A small image captioner, trained from scratch.
Model: 4.18M parameters, 64-pixel images, encoder arch convmixer, encoder norm groupnorm, encoder activation relu, encoder patch size 4, encoder depths [14], encoder widths [320], decoder width 192, decoder layers 6, decoder norm rmsnorm, decoder activation gelu.
Training: nadamw at rate 0.0012, 5800 steps, batches of 48.
Data: trained on made-up ball-and-stick molecule models, 48750 training examples, 5.7 epochs.
Rows from block 8 of the image encoder of a small image captioner, named by matrix and row number. Each number is 50 + 10 x the weight over its row's rms, rounded and kept within 0 to 99. All counts start at 0.
After each channel's rows are labels from the 100 images, of 14976, where the channel reaches its highest value: "lies over" is the class under the peak; "strongest on" is what is common among them. Only what is clearly more common there than usual is listed. The data: made-up ball-and-stick molecule models. In brackets: how many of the 100, against the usual share in percent.
# pw: pointwise conv (encoder.blocks.8.pw.weight, 320x320x1x1, standardized in use), inputs 214-319

pw.14:26 59 45 53 66 57 62 58 59 71 41 59 39 54 42 52 57 56 41 54 54 47 52 44 50 60 35 64 50 60 38 38 49 50 51 49 58 66 52 33 62 55 36 51 46 62 40 45 51 61 46 45 66 48 33 70 57 35 58 42 44 49 33 53 44 59 33 53 50 66 23 72 48 42 64 41 62 56 48 58 61 56 47 53 49 54 57 63 55 56 46 50 43 70 57 42 51 62 57 74 44 58 44 40 51 60
lies over: purple ball (99 vs 1.2)
strongest on: purple ball (100 vs 27.3); small balls on sticks (64 vs 33.2)

pw.246:74 43 59 48 70 48 49 40 39 38 45 56 47 60 44 73 40 58 52 55 48 47 76 38 58 39 47 47 42 45 42 58 49 39 38 58 52 44 43 71 43 62 35 64 48 41 33 54 41 40 52 45 57 54 45 52 46 40 52 31 55 67 46 43 67 44 39 54 55 43 27 54 75 73 45 44 55 51 37 68 47 46 38 34 36 46 42 44 80 77 35 56 35 41 54 52 48 66 38 42 43 49 52 37 57 47
lies over: red ball (97 vs 2)
strongest on: red ball (100 vs 64.8); small balls on sticks (83 vs 33.2)

pw.263:61 47 40 64 37 54 49 62 55 47 75 47 45 43 41 48 54 54 63 40 42 53 49 53 56 50 63 57 56 42 47 49 57 77 70 46 39 58 50 65 62 39 82 49 42 39 48 56 51 42 49 53 49 54 47 31 60 50 51 46 39 26 63 53 62 46 67 39 51 50 27 52 58 43 52 40 42 46 50 42 79 38 68 50 41 49 45 44 53 41 38 63 57 48 47 34 31 52 56 52 59 48 62 46 59 50
lies over: green ball (96 vs 1.4)
strongest on: green ball (100 vs 41.1); small balls on sticks (71 vs 33.2); balls: three (28 vs 9.8)

pw.236:26 63 23 38 50 57 45 61 46 47 53 55 46 54 51 36 49 31 49 58 52 43 45 36 51 43 65 27 40 31 54 68 48 48 59 54 62 57 30 50 42 36 47 39 42 67 37 49 24 56 51 40 48 49 32 60 59 36 42 50 65 38 50 58 56 59 45 59 48 43 46 54 46 39 39 49 46 57 55 40 46 55 46 48 67 65 69 77 50 24 51 50 45 46 42 63 42 43 57 59 59 59 43 66 35 48
lies over: purple ball (94 vs 1.2)
strongest on: purple ball (95 vs 27.3); small balls on sticks (60 vs 33.2)

pw.75:66 62 49 34 60 44 44 50 43 38 54 49 45 46 47 66 41 57 37 50 51 35 50 64 53 35 72 66 52 33 46 58 58 41 30 40 57 35 58 62 57 56 26 63 34 53 53 61 50 41 51 42 46 50 68 53 47 51 56 48 61 58 55 45 67 38 44 39 55 31 39 51 51 57 53 55 45 55 55 58 43 58 30 30 46 40 53 61 58 59 39 49 42 44 45 55 48 58 48 37 38 48 55 57 36 55
lies over: red ball (95 vs 2)
strongest on: small balls on sticks (80 vs 33.2); balls: five (26 vs 9.9)

pw.242:60 50 28 54 30 40 59 60 49 48 46 57 52 60 63 56 60 57 51 35 49 41 31 46 61 52 40 55 47 53 63 53 62 62 52 34 61 55 44 52 59 49 44 47 48 28 57 50 60 51 49 37 47 41 38 66 52 64 47 72 58 56 66 47 58 59 69 46 33 54 50 64 46 46 45 67 39 55 47 48 36 36 76 53 45 57 59 44 47 59 48 33 65 35 42 42 59 57 57 76 44 50 58 50 41 35
lies over: yellow ball (87 vs 1.7)
strongest on: yellow ball (90 vs 41.4); small balls on sticks (83 vs 33.2)

pw.21:46 59 68 47 54 36 40 33 57 40 48 51 37 47 55 66 39 48 47 56 66 27 50 61 57 55 58 66 46 47 28 59 28 39 35 57 42 57 63 46 46 53 37 56 35 51 39 63 39 30 42 43 45 61 52 58 51 48 58 58 61 63 49 48 64 50 33 49 47 26 46 50 66 58 59 53 56 38 54 54 49 48 50 50 44 52 49 41 60 38 61 52 62 35 60 42 48 53 41 49 42 43 56 53 34 56
lies over: red ball (97 vs 2)
strongest on: red ball (100 vs 64.8); small balls on sticks (87 vs 33.2); balls: three (26 vs 9.8)

pw.297:44 50 53 52 57 75 34 61 59 49 72 34 55 53 48 42 38 50 58 52 46 47 44 45 35 60 38 43 40 62 54 52 39 57 44 31 37 41 37 54 48 44 66 69 38 58 37 42 37 53 53 57 50 40 42 29 58 35 49 47 48 61 57 49 41 48 72 59 43 59 43 42 60 73 58 34 54 35 52 55 58 59 57 52 52 45 49 35 45 43 43 56 60 51 45 41 48 58 50 46 47 46 46 46 44 40
lies over: yellow ball (80 vs 1.7)
strongest on: small balls on sticks (80 vs 33.2); yellow ball (80 vs 41.4); balls: three (33 vs 9.8)

pw.137:45 56 42 30 42 49 57 47 57 53 38 65 59 55 58 45 55 35 40 59 47 57 55 37 50 53 46 55 42 53 57 51 61 50 37 49 23 57 49 44 42 40 41 55 46 61 63 44 49 51 51 45 37 41 55 51 43 51 43 57 42 50 44 56 44 46 52 51 48 63 70 40 40 58 66 53 41 62 46 38 53 46 58 50 55 63 52 64 40 42 73 42 61 57 51 36 51 46 54 83 53 38 54 59 49 50
lies over: purple ball (99 vs 1.2)
strongest on: purple ball (100 vs 27.3); balls: three (25 vs 9.8)

pw.103:14 38 57 43 53 63 49 63 58 59 62 47 54 61 59 42 37 32 36 57 42 48 51 39 50 48 40 50 44 50 55 60 55 60 43 37 45 53 43 50 51 45 55 49 37 52 48 51 39 51 48 48 34 30 52 52 58 48 50 60 30 59 49 55 49 64 50 73 51 57 69 32 51 61 60 54 44 46 54 36 49 65 66 65 60 47 61 49 46 40 67 49 62 37 53 62 38 31 56 65 46 49 50 59 63 55
lies over: purple ball (69 vs 1.2); yellow ball (31 vs 1.7)
strongest on: purple ball (69 vs 27.3); small balls on sticks (64 vs 33.2); balls: three (36 vs 9.8); balls: four (26 vs 10.2)

pw.225:53 48 68 52 55 47 43 45 52 53 41 53 47 49 59 59 50 71 24 60 55 49 64 44 48 63 38 51 47 42 52 34 57 46 60 49 39 39 44 62 49 62 50 51 42 57 48 58 47 39 65 60 78 49 53 48 34 49 51 55 40 69 51 43 62 54 49 41 64 55 43 32 49 54 47 48 34 49 52 69 53 56 45 54 57 47 59 42 56 63 48 56 61 56 43 47 43 57 50 59 51 43 64 41 48 52
lies over: red ball (98 vs 2)
strongest on: red ball (100 vs 64.8); small balls on sticks (82 vs 33.2); balls: four (27 vs 10.2); balls: five (26 vs 9.9)

pw.189:54 71 43 42 42 55 53 50 42 56 66 76 59 54 30 42 48 45 51 61 57 40 40 59 45 31 59 57 45 37 55 61 50 62 42 67 74 59 63 46 58 57 43 59 67 59 33 56 46 56 37 57 60 33 54 60 40 49 54 49 59 44 57 37 53 38 51 54 59 44 64 34 56 35 57 55 59 41 51 37 48 54 44 74 45 56 47 43 44 39 56 46 54 40 49 62 50 71 48 61 58 54 50 62 49 52
lies over: blue ball (96 vs 2.2)
strongest on: blue ball (100 vs 65); small balls on sticks (90 vs 33.2); balls: three (26 vs 9.8)

pw.180:33 52 53 46 47 52 52 56 55 71 47 48 56 36 57 48 41 58 35 46 54 41 45 54 58 63 48 78 50 48 62 41 33 56 55 64 69 25 57 54 43 60 48 54 54 56 34 48 53 43 51 54 48 52 60 52 47 58 44 63 56 70 38 61 38 53 31 38 42 37 33 40 76 49 52 58 59 65 44 44 44 49 50 57 50 41 65 58 58 32 39 56 57 67 42 49 46 63 51 41 63 54 37 34 58 46
lies over: purple ball (99 vs 1.2)
strongest on: purple ball (100 vs 27.3); small balls on sticks (69 vs 33.2)

pw.8:50 56 48 50 50 57 72 52 45 59 62 73 51 37 43 53 63 49 45 52 45 50 54 21 27 56 51 64 48 33 52 62 42 62 48 69 52 60 55 57 38 39 57 43 55 60 50 58 27 57 50 46 59 53 49 59 51 43 59 56 54 55 57 50 44 46 43 56 54 59 34 64 54 53 41 45 60 43 58 49 44 49 53 68 49 35 44 34 51 35 31 61 45 55 58 68 54 43 41 46 52 52 46 41 66 48
lies over: yellow ball (95 vs 1.7)
strongest on: yellow ball (100 vs 41.4); small balls on sticks (95 vs 33.2)

pw.145:38 48 42 46 59 51 42 59 55 47 56 43 42 60 47 35 46 57 56 53 42 46 43 40 45 55 44 50 46 50 50 46 48 54 55 49 43 48 46 44 48 43 48 56 36 69 39 47 46 59 42 49 59 54 50 66 72 55 49 45 34 56 49 55 48 62 27 36 46 57 38 43 39 47 38 47 44 71 54 45 49 77 48 36 82 48 86 83 36 35 53 49 57 63 44 48 46 57 69 44 66 58 50 52 44 62
lies over: purple ball (99 vs 1.2)
strongest on: purple ball (100 vs 27.3); small balls on sticks (63 vs 33.2)

pw.17:29 47 54 44 74 50 50 41 54 46 50 43 55 57 46 39 48 49 41 61 41 59 40 30 39 31 21 55 30 45 65 57 54 59 46 22 56 51 54 53 53 46 55 59 54 60 48 43 39 47 53 64 42 34 46 43 57 44 40 37 52 56 63 54 49 59 57 81 49 48 55 41 44 57 58 44 55 36 53 53 48 45 53 65 58 42 40 39 47 35 57 44 57 55 44 60 51 33 33 64 46 38 60 55 61 46
lies over: purple ball (100 vs 1.2)
strongest on: purple ball (100 vs 27.3); balls: three (32 vs 9.8)

pw.40:44 65 49 57 59 47 38 46 40 46 54 43 59 62 53 33 50 41 38 39 60 50 33 36 47 45 46 44 52 28 43 65 50 37 29 52 67 53 36 44 35 43 51 53 56 52 50 44 52 48 60 42 63 71 43 51 44 36 43 48 64 35 60 31 64 52 50 44 54 48 63 36 46 43 56 53 45 39 63 48 43 47 41 56 36 49 41 40 49 27 54 36 57 43 33 41 63 56 52 43 39 43 62 76 30 45
lies over: orange ball (89 vs 1)
strongest on: orange ball (89 vs 27.6); small balls on sticks (70 vs 33.2); balls: four (26 vs 10.2)

pw.34:35 69 38 35 53 60 50 57 48 47 53 41 63 50 41 42 39 51 39 47 50 24 39 39 46 52 68 52 52 52 43 48 42 54 54 63 68 64 55 49 33 48 58 50 48 79 36 40 34 64 54 65 40 54 48 69 58 60 42 41 57 49 59 60 60 45 36 42 43 32 33 66 41 30 41 55 59 47 56 27 56 64 43 48 41 52 47 45 50 40 59 51 52 49 46 45 54 55 57 48 48 65 42 61 51 50
lies over: yellow ball (51 vs 1.7); purple ball (47 vs 1.2)
strongest on: small balls on sticks (81 vs 33.2); balls: three (31 vs 9.8)

pw.38:43 37 45 51 46 42 48 50 37 40 55 43 43 53 53 70 49 46 39 40 56 46 46 72 81 46 60 90 69 43 46 41 56 44 46 48 53 41 71 53 72 53 42 63 52 37 57 55 58 55 50 47 43 57 98 47 47 74 65 58 43 55 42 49 55 51 72 35 52 39 42 54 47 34 48 63 42 53 41 51 72 57 44 40 40 49 45 48 44 38 45 49 46 57 48 38 45 52 59 53 46 60 55 33 39 60
lies over: blue ball (93 vs 2.2)
strongest on: blue ball (100 vs 65); small balls on sticks (95 vs 33.2)

pw.169:57 27 52 49 53 71 38 65 33 40 68 46 49 52 42 36 49 46 54 44 48 44 63 29 44 45 42 51 50 39 59 67 47 54 54 42 39 57 43 63 31 44 53 69 66 39 51 46 46 59 40 40 39 55 32 36 47 46 40 36 56 47 47 50 52 55 46 58 50 55 45 43 50 62 37 53 51 52 39 56 52 44 56 44 45 40 54 51 65 42 43 61 49 40 52 46 46 56 43 36 51 50 44 39 40 51
lies over: yellow ball (98 vs 1.7)
strongest on: yellow ball (100 vs 41.4); small balls on sticks (95 vs 33.2)

pw.80:36 60 63 44 38 49 67 55 49 65 46 75 62 61 36 49 53 49 47 45 55 42 51 45 41 45 50 59 64 57 50 49 45 55 46 66 74 71 57 47 47 52 42 42 56 78 41 51 49 49 47 59 46 37 57 73 61 37 43 45 62 49 26 54 45 37 43 52 51 58 35 75 37 33 41 40 66 40 59 39 53 47 30 56 66 53 58 56 46 45 56 47 42 53 57 38 54 54 58 57 52 62 44 51 54 55
lies over: purple ball (98 vs 1.2)
strongest on: purple ball (99 vs 27.3); small balls on sticks (79 vs 33.2)

pw.305:40 45 57 44 63 50 55 36 73 53 60 68 59 46 36 47 43 52 46 44 31 49 52 63 48 37 44 71 46 69 47 57 65 37 41 47 54 44 58 42 56 47 53 49 46 54 47 48 69 49 33 64 47 39 63 44 57 74 56 38 37 68 43 47 46 48 74 64 40 52 70 51 57 55 56 54 60 53 45 41 59 58 59 54 55 50 44 45 33 52 60 36 49 66 36 58 46 36 52 51 38 55 40 54 57 51
lies over: blue ball (93 vs 2.2)
strongest on: blue ball (100 vs 65); small balls on sticks (95 vs 33.2); balls: three (27 vs 9.8)

pw.28:47 51 38 43 57 55 40 66 33 41 59 39 49 53 42 29 44 49 48 43 51 47 56 39 37 48 58 40 57 32 62 70 45 44 38 37 55 53 49 50 46 33 49 58 39 62 36 48 37 53 45 37 57 45 38 50 46 37 45 50 63 45 70 48 58 46 41 47 52 49 35 50 58 69 40 42 54 40 48 55 40 41 48 45 46 42 50 44 56 27 45 43 48 49 31 63 41 48 47 36 41 47 48 59 47 49
lies over: yellow ball (98 vs 1.7)
strongest on: yellow ball (100 vs 41.4); small balls on sticks (93 vs 33.2)

pw.124:55 44 49 45 55 54 48 47 57 46 42 46 51 46 35 51 40 47 36 45 50 59 39 44 54 44 49 41 48 56 57 34 74 54 43 49 53 44 55 51 53 35 51 52 49 62 65 44 55 58 47 55 60 52 39 68 64 65 46 68 55 63 57 43 43 63 33 37 56 50 63 53 45 49 33 53 49 64 64 59 37 57 42 29 57 60 62 68 41 57 41 39 46 64 30 70 50 50 64 60 55 55 50 41 34 58
lies over: purple ball (99 vs 1.2)
strongest on: purple ball (100 vs 27.3); small balls on sticks (65 vs 33.2); balls: three (31 vs 9.8)

pw.295:41 66 40 54 38 33 62 55 54 50 41 63 53 43 59 49 50 42 54 51 49 63 33 44 36 50 50 38 54 48 45 54 50 49 53 72 43 73 51 54 43 39 63 39 39 51 57 47 54 48 54 58 52 48 46 50 53 19 54 61 44 56 62 41 66 48 55 52 53 48 52 65 65 39 64 52 53 51 57 45 51 32 57 60 68 53 24 43 46 36 48 57 44 47 54 72 49 56 50 50 62 49 42 39 68 55
lies over: green ball (96 vs 1.4)
strongest on: green ball (100 vs 41.1); small balls on sticks (84 vs 33.2)

pw.67:52 37 56 56 63 44 52 51 46 60 59 55 40 54 51 64 56 49 44 32 46 54 58 45 66 53 56 49 47 50 55 69 38 44 34 45 53 33 53 69 52 71 36 60 65 40 41 54 60 48 60 44 60 58 49 41 64 36 57 49 47 59 48 47 53 49 43 52 77 42 31 54 53 61 57 46 40 48 45 50 33 28 47 34 44 47 47 53 59 64 56 50 52 63 68 50 34 51 42 52 47 49 57 53 36 49
lies over: red ball (96 vs 2)
strongest on: red ball (100 vs 64.8); small balls on sticks (88 vs 33.2)

pw.70:27 45 40 51 59 62 48 45 54 56 73 56 59 45 31 50 42 51 57 46 48 44 32 55 34 47 49 43 49 45 53 60 64 47 34 60 46 64 45 44 50 54 50 61 49 41 50 53 45 67 39 52 55 49 56 36 63 61 45 54 57 42 49 48 49 42 80 51 41 44 64 50 40 51 43 50 56 40 40 41 43 62 63 58 76 48 62 58 37 24 58 46 67 61 41 57 42 49 43 42 53 61 27 54 58 47
lies over: yellow ball (100 vs 1.7)
strongest on: yellow ball (100 vs 41.4); small balls on sticks (67 vs 33.2); balls: three (29 vs 9.8)

pw.62:44 56 53 40 40 28 41 49 60 45 48 61 50 47 55 42 45 46 33 35 33 48 46 59 39 51 43 61 41 65 64 57 43 43 27 57 55 46 51 41 56 57 46 55 48 51 36 57 63 47 39 52 73 33 47 32 48 65 54 51 37 65 55 32 41 47 67 56 50 47 80 41 39 72 60 42 55 50 35 48 47 61 45 61 71 50 50 43 40 58 60 45 53 55 42 63 63 41 53 47 49 54 48 64 62 51
lies over: blue ball (98 vs 2.2)
strongest on: blue ball (100 vs 65); small balls on sticks (89 vs 33.2); balls: three (29 vs 9.8); balls: four (29 vs 10.2)

pw.185:53 40 57 48 48 62 25 54 54 47 55 33 48 46 54 55 44 54 52 47 60 58 57 41 53 44 45 57 50 53 51 70 52 37 59 40 35 50 62 50 49 55 55 56 52 48 42 41 75 55 48 46 30 56 40 49 53 63 39 46 46 66 53 45 41 47 45 29 42 34 67 69 61 74 50 51 43 63 39 60 42 47 39 29 41 50 51 53 51 51 60 49 54 40 41 74 46 41 48 35 48 50 55 42 27 48
lies over: yellow ball (64 vs 1.7)
strongest on: small balls on sticks (62 vs 33.2); balls: three (26 vs 9.8)

pw.49:63 44 59 46 69 46 49 34 38 48 48 51 49 53 48 68 47 60 52 47 50 51 74 48 55 42 49 41 41 41 45 45 40 41 43 51 54 42 46 64 47 58 29 67 40 39 35 54 38 41 54 44 46 46 40 46 46 35 43 42 64 68 56 46 70 41 40 62 60 45 38 55 73 69 61 52 55 45 45 71 40 45 32 40 40 45 47 49 75 64 46 56 35 44 61 62 44 67 34 49 35 42 55 41 54 44
lies over: red ball (97 vs 2)
strongest on: red ball (100 vs 64.8); small balls on sticks (84 vs 33.2)

pw.118:41 62 48 55 61 50 49 54 45 59 59 58 47 59 53 35 50 54 48 42 49 54 23 58 49 61 48 41 55 27 28 72 37 56 49 62 49 59 55 40 67 25 54 46 46 49 55 44 43 65 44 26 53 68 46 61 54 41 55 47 53 38 37 51 39 54 59 54 45 41 40 49 47 30 36 41 61 38 51 46 69 51 59 49 44 23 48 62 44 26 38 53 55 64 63 49 59 51 58 51 54 59 51 49 41 65
lies over: blue ball (63 vs 2.2); green ball (33 vs 1.4)
strongest on: small balls on sticks (90 vs 33.2); balls: three (28 vs 9.8)

pw.125:58 58 43 44 55 47 51 48 49 44 56 59 56 53 56 49 42 45 40 40 49 50 56 56 53 41 50 65 40 37 64 35 64 49 43 20 44 48 45 56 62 51 48 56 42 60 53 55 34 49 54 49 48 42 46 44 50 44 61 67 50 53 68 50 57 49 58 50 27 56 60 34 49 74 47 43 57 26 52 53 49 44 52 54 35 48 35 47 46 37 34 41 41 38 32 56 46 49 48 45 34 43 53 62 40 51
lies over: red ball (99 vs 2)
strongest on: red ball (100 vs 64.8); small balls on sticks (77 vs 33.2); balls: four (32 vs 10.2); balls: five (26 vs 9.9)

pw.32:37 66 47 41 55 51 40 35 58 49 49 42 39 45 57 53 54 42 40 50 62 60 38 68 55 49 49 70 49 50 48 49 54 47 55 42 59 48 56 51 61 56 60 35 60 46 61 61 69 60 49 63 50 39 57 34 43 55 54 67 41 57 46 42 34 43 64 49 45 33 87 47 46 44 63 49 42 63 42 42 52 51 58 47 51 53 63 49 38 68 53 46 54 56 48 47 35 24 63 59 52 60 52 42 50 59
lies over: blue ball (84 vs 2.2)
strongest on: small balls on sticks (83 vs 33.2); balls: three (39 vs 9.8)

pw.219:39 37 37 42 44 72 52 69 41 53 65 36 58 50 47 39 44 34 33 51 53 35 53 32 32 49 44 37 46 18 51 58 65 52 43 50 52 53 44 52 32 31 53 54 43 69 44 54 29 57 40 40 38 50 40 56 58 43 51 31 64 40 54 60 47 47 42 50 45 52 44 47 50 57 45 47 56 36 46 50 38 46 48 43 46 42 55 62 39 26 49 41 49 47 45 60 37 53 51 33 43 44 43 47 51 54
lies over: yellow ball (98 vs 1.7)
strongest on: yellow ball (100 vs 41.4); small balls on sticks (85 vs 33.2)

pw.77:67 63 49 50 66 48 51 47 37 33 36 35 48 49 38 63 52 53 61 43 44 28 35 61 59 46 41 56 55 48 48 58 40 49 45 51 46 22 42 54 63 51 71 59 40 46 41 51 53 54 51 49 71 45 52 43 50 60 61 51 48 50 51 49 61 49 66 45 45 42 48 25 62 49 53 56 45 39 34 43 61 47 58 46 45 55 37 41 70 58 47 50 50 51 39 52 50 65 45 44 49 58 37 50 61 54
lies over: red ball (60 vs 2); green ball (38 vs 1.4)
strongest on: small balls on sticks (88 vs 33.2); balls: five (27 vs 9.9)

pw.272:80 42 63 44 66 49 53 45 39 42 46 51 49 53 47 73 48 61 54 46 47 47 87 48 58 46 52 45 50 39 57 51 39 47 46 51 48 44 55 67 37 55 37 64 41 39 39 53 43 40 54 45 47 47 49 48 44 39 52 39 65 69 46 52 74 47 33 44 54 46 39 49 70 74 51 53 48 47 43 76 41 45 39 37 34 46 45 49 88 66 43 61 47 42 56 61 41 75 40 46 46 44 60 38 45 48
lies over: red ball (97 vs 2)
strongest on: red ball (100 vs 64.8); small balls on sticks (82 vs 33.2)

pw.116:52 60 44 39 78 30 65 37 56 68 36 53 36 45 56 52 49 60 29 69 49 48 54 53 50 50 48 56 53 51 48 42 48 37 42 48 47 55 48 47 50 58 32 54 40 64 33 46 56 54 52 61 44 69 67 70 61 63 55 48 48 64 47 60 49 58 42 51 48 63 33 60 55 43 38 51 49 67 56 52 43 63 28 34 61 60 73 76 48 42 49 42 37 74 58 48 57 56 72 52 51 56 48 54 43 77
lies over: purple ball (99 vs 1.2)
strongest on: purple ball (100 vs 27.3); small balls on sticks (63 vs 33.2); balls: three (25 vs 9.8)

pw.59:47 49 43 55 51 48 53 39 47 41 66 35 57 54 48 40 39 57 53 36 39 44 35 45 40 55 48 49 52 55 60 63 50 67 67 47 48 50 62 46 66 28 60 57 46 53 48 44 37 44 43 41 52 54 45 39 43 54 40 47 39 49 51 59 54 55 51 61 47 50 66 32 39 59 59 43 42 34 57 34 51 51 65 50 54 57 50 37 39 35 54 44 56 43 44 66 43 50 49 60 37 52 57 55 74 42
lies over: yellow ball (84 vs 1.7)
strongest on: small balls on sticks (86 vs 33.2); yellow ball (85 vs 41.4)

pw.181:49 50 74 46 65 41 36 44 49 54 55 60 51 50 45 60 43 53 48 39 52 49 38 55 58 40 56 37 43 54 45 32 57 63 67 60 50 36 53 59 51 60 45 53 46 50 53 43 34 52 32 44 50 39 63 47 42 48 44 47 46 72 44 62 45 49 67 52 43 46 34 41 42 43 62 44 58 51 51 62 69 53 54 63 42 38 50 50 50 58 43 40 45 40 42 23 39 46 54 58 40 59 61 41 50 56
lies over: blue ball (93 vs 2.2)
strongest on: blue ball (100 vs 65); small balls on sticks (92 vs 33.2); balls: three (28 vs 9.8)

pw.86:57 60 43 52 47 50 65 54 35 70 55 42 49 47 50 47 68 55 43 57 57 52 43 32 54 64 58 48 54 19 40 44 55 54 60 69 48 45 23 23 42 38 42 42 50 52 40 46 44 51 59 52 41 69 52 79 59 37 51 50 49 41 46 47 41 44 45 30 41 69 44 59 46 33 33 46 51 58 67 47 30 63 41 50 58 43 63 72 43 33 45 41 49 58 48 74 56 58 64 72 60 57 47 48 55 59
lies over: purple ball (99 vs 1.2)
strongest on: purple ball (100 vs 27.3); small balls on sticks (71 vs 33.2)

pw.172:52 76 43 47 54 45 53 65 33 58 58 52 56 44 42 62 36 41 65 51 49 38 51 66 66 37 55 72 58 43 33 57 54 39 42 70 70 40 53 67 51 60 44 57 46 47 56 59 49 50 55 58 52 36 66 57 47 54 43 33 64 63 52 41 60 41 60 47 49 24 43 51 59 38 52 55 61 56 59 47 45 42 46 45 37 44 46 54 66 41 48 42 49 37 53 64 38 56 51 42 42 60 50 53 44 53
lies over: blue ball (78 vs 2.2)
strongest on: small balls on sticks (96 vs 33.2); balls: three (29 vs 9.8)

pw.92:52 33 39 45 38 52 46 58 44 34 55 20 41 46 56 29 44 44 59 45 54 48 58 50 36 40 33 61 45 58 55 61 55 46 53 32 48 46 40 48 42 48 34 56 50 49 53 38 45 38 38 47 49 50 37 51 49 67 42 52 56 43 54 52 53 57 37 38 53 38 56 59 51 79 40 52 35 58 36 63 49 39 53 46 44 52 58 56 42 49 49 52 55 35 39 63 41 33 50 43 51 52 38 46 43 53
lies over: yellow ball (98 vs 1.7)
strongest on: yellow ball (100 vs 41.4); small balls on sticks (91 vs 33.2)

pw.207:55 40 45 42 51 76 38 59 46 51 61 52 62 55 40 31 53 46 47 41 49 38 61 41 42 43 36 42 58 48 52 62 40 54 38 56 54 54 38 57 55 46 55 63 59 46 41 50 28 59 33 54 44 54 39 36 45 39 51 34 55 46 63 42 48 42 42 47 44 56 41 57 59 61 44 39 65 29 28 48 43 49 46 55 37 47 38 50 40 41 52 48 53 49 44 54 53 50 38 44 33 44 43 34 50 44
lies over: yellow ball (96 vs 1.7)
strongest on: yellow ball (100 vs 41.4); small balls on sticks (95 vs 33.2)

pw.27:63 27 59 64 51 49 48 45 35 61 47 52 52 41 62 56 55 42 57 52 54 42 36 44 52 63 51 47 53 48 41 40 53 48 63 50 44 27 44 51 51 34 61 55 66 38 45 42 49 39 55 43 42 73 52 50 56 45 54 46 59 45 42 44 59 60 64 63 48 57 45 54 35 39 32 58 58 47 42 46 50 41 45 54 57 63 38 40 53 49 30 54 46 47 49 38 76 46 48 54 53 53 48 43 50 45
lies over: orange ball (100 vs 1)
strongest on: orange ball (100 vs 27.6); small balls on sticks (73 vs 33.2)

pw.23:56 43 50 51 66 45 52 36 70 51 45 55 61 40 56 54 67 58 54 62 57 53 44 52 40 41 54 58 60 60 51 38 38 44 49 41 39 57 52 57 53 53 46 50 49 70 41 37 47 52 58 57 39 45 37 60 63 64 46 48 47 45 44 44 62 44 56 58 61 23 60 65 51 47 44 56 30 71 49 48 25 62 40 22 40 39 56 56 34 53 37 56 43 49 46 47 41 48 53 54 50 44 54 40 31 48
lies over: purple ball (99 vs 1.2)
strongest on: purple ball (100 vs 27.3); balls: three (26 vs 9.8)

pw.289:39 49 19 45 30 31 53 43 50 46 43 41 63 45 52 52 51 47 44 69 53 54 41 62 62 59 41 45 32 47 51 42 65 55 52 47 40 63 50 51 53 42 24 48 55 50 52 42 47 40 65 51 42 46 55 51 30 54 56 64 43 45 59 43 45 52 61 51 56 56 46 60 57 49 46 56 44 51 69 65 28 58 60 58 34 50 53 46 31 58 49 44 63 54 57 56 55 45 42 58 54 55 50 55 55 39
lies over: blue ball (95 vs 2.2)
strongest on: blue ball (100 vs 65); small balls on sticks (84 vs 33.2); balls: five (29 vs 9.9)

pw.154:48 43 36 26 57 61 41 52 57 51 43 62 58 43 63 50 48 48 43 67 50 53 44 44 35 45 35 51 42 48 45 46 45 67 56 46 21 42 51 54 57 43 53 60 41 56 50 50 35 33 52 63 45 59 49 59 59 60 49 38 45 48 41 48 39 63 47 63 57 69 53 28 51 51 60 46 39 55 54 47 58 45 50 44 54 37 65 59 42 56 49 52 63 46 62 35 52 43 54 52 66 46 50 47 40 50
lies over: purple ball (99 vs 1.2)
strongest on: purple ball (100 vs 27.3); small balls on sticks (61 vs 33.2); balls: three (26 vs 9.8)

pw.72:54 42 36 59 58 56 45 59 61 52 60 42 47 53 42 39 49 51 83 55 43 54 35 45 41 53 49 41 53 53 51 51 37 61 66 43 38 54 38 53 35 43 69 50 35 49 29 43 44 57 47 47 60 51 42 58 76 46 48 43 40 45 61 68 49 50 48 40 41 59 26 41 53 45 39 41 43 57 53 42 58 50 74 51 56 43 62 66 44 39 43 65 58 51 44 44 44 56 52 43 51 51 52 45 43 49
lies over: yellow ball (60 vs 1.7); green ball (39 vs 1.4)
strongest on: small balls on sticks (73 vs 33.2); balls: three (28 vs 9.8)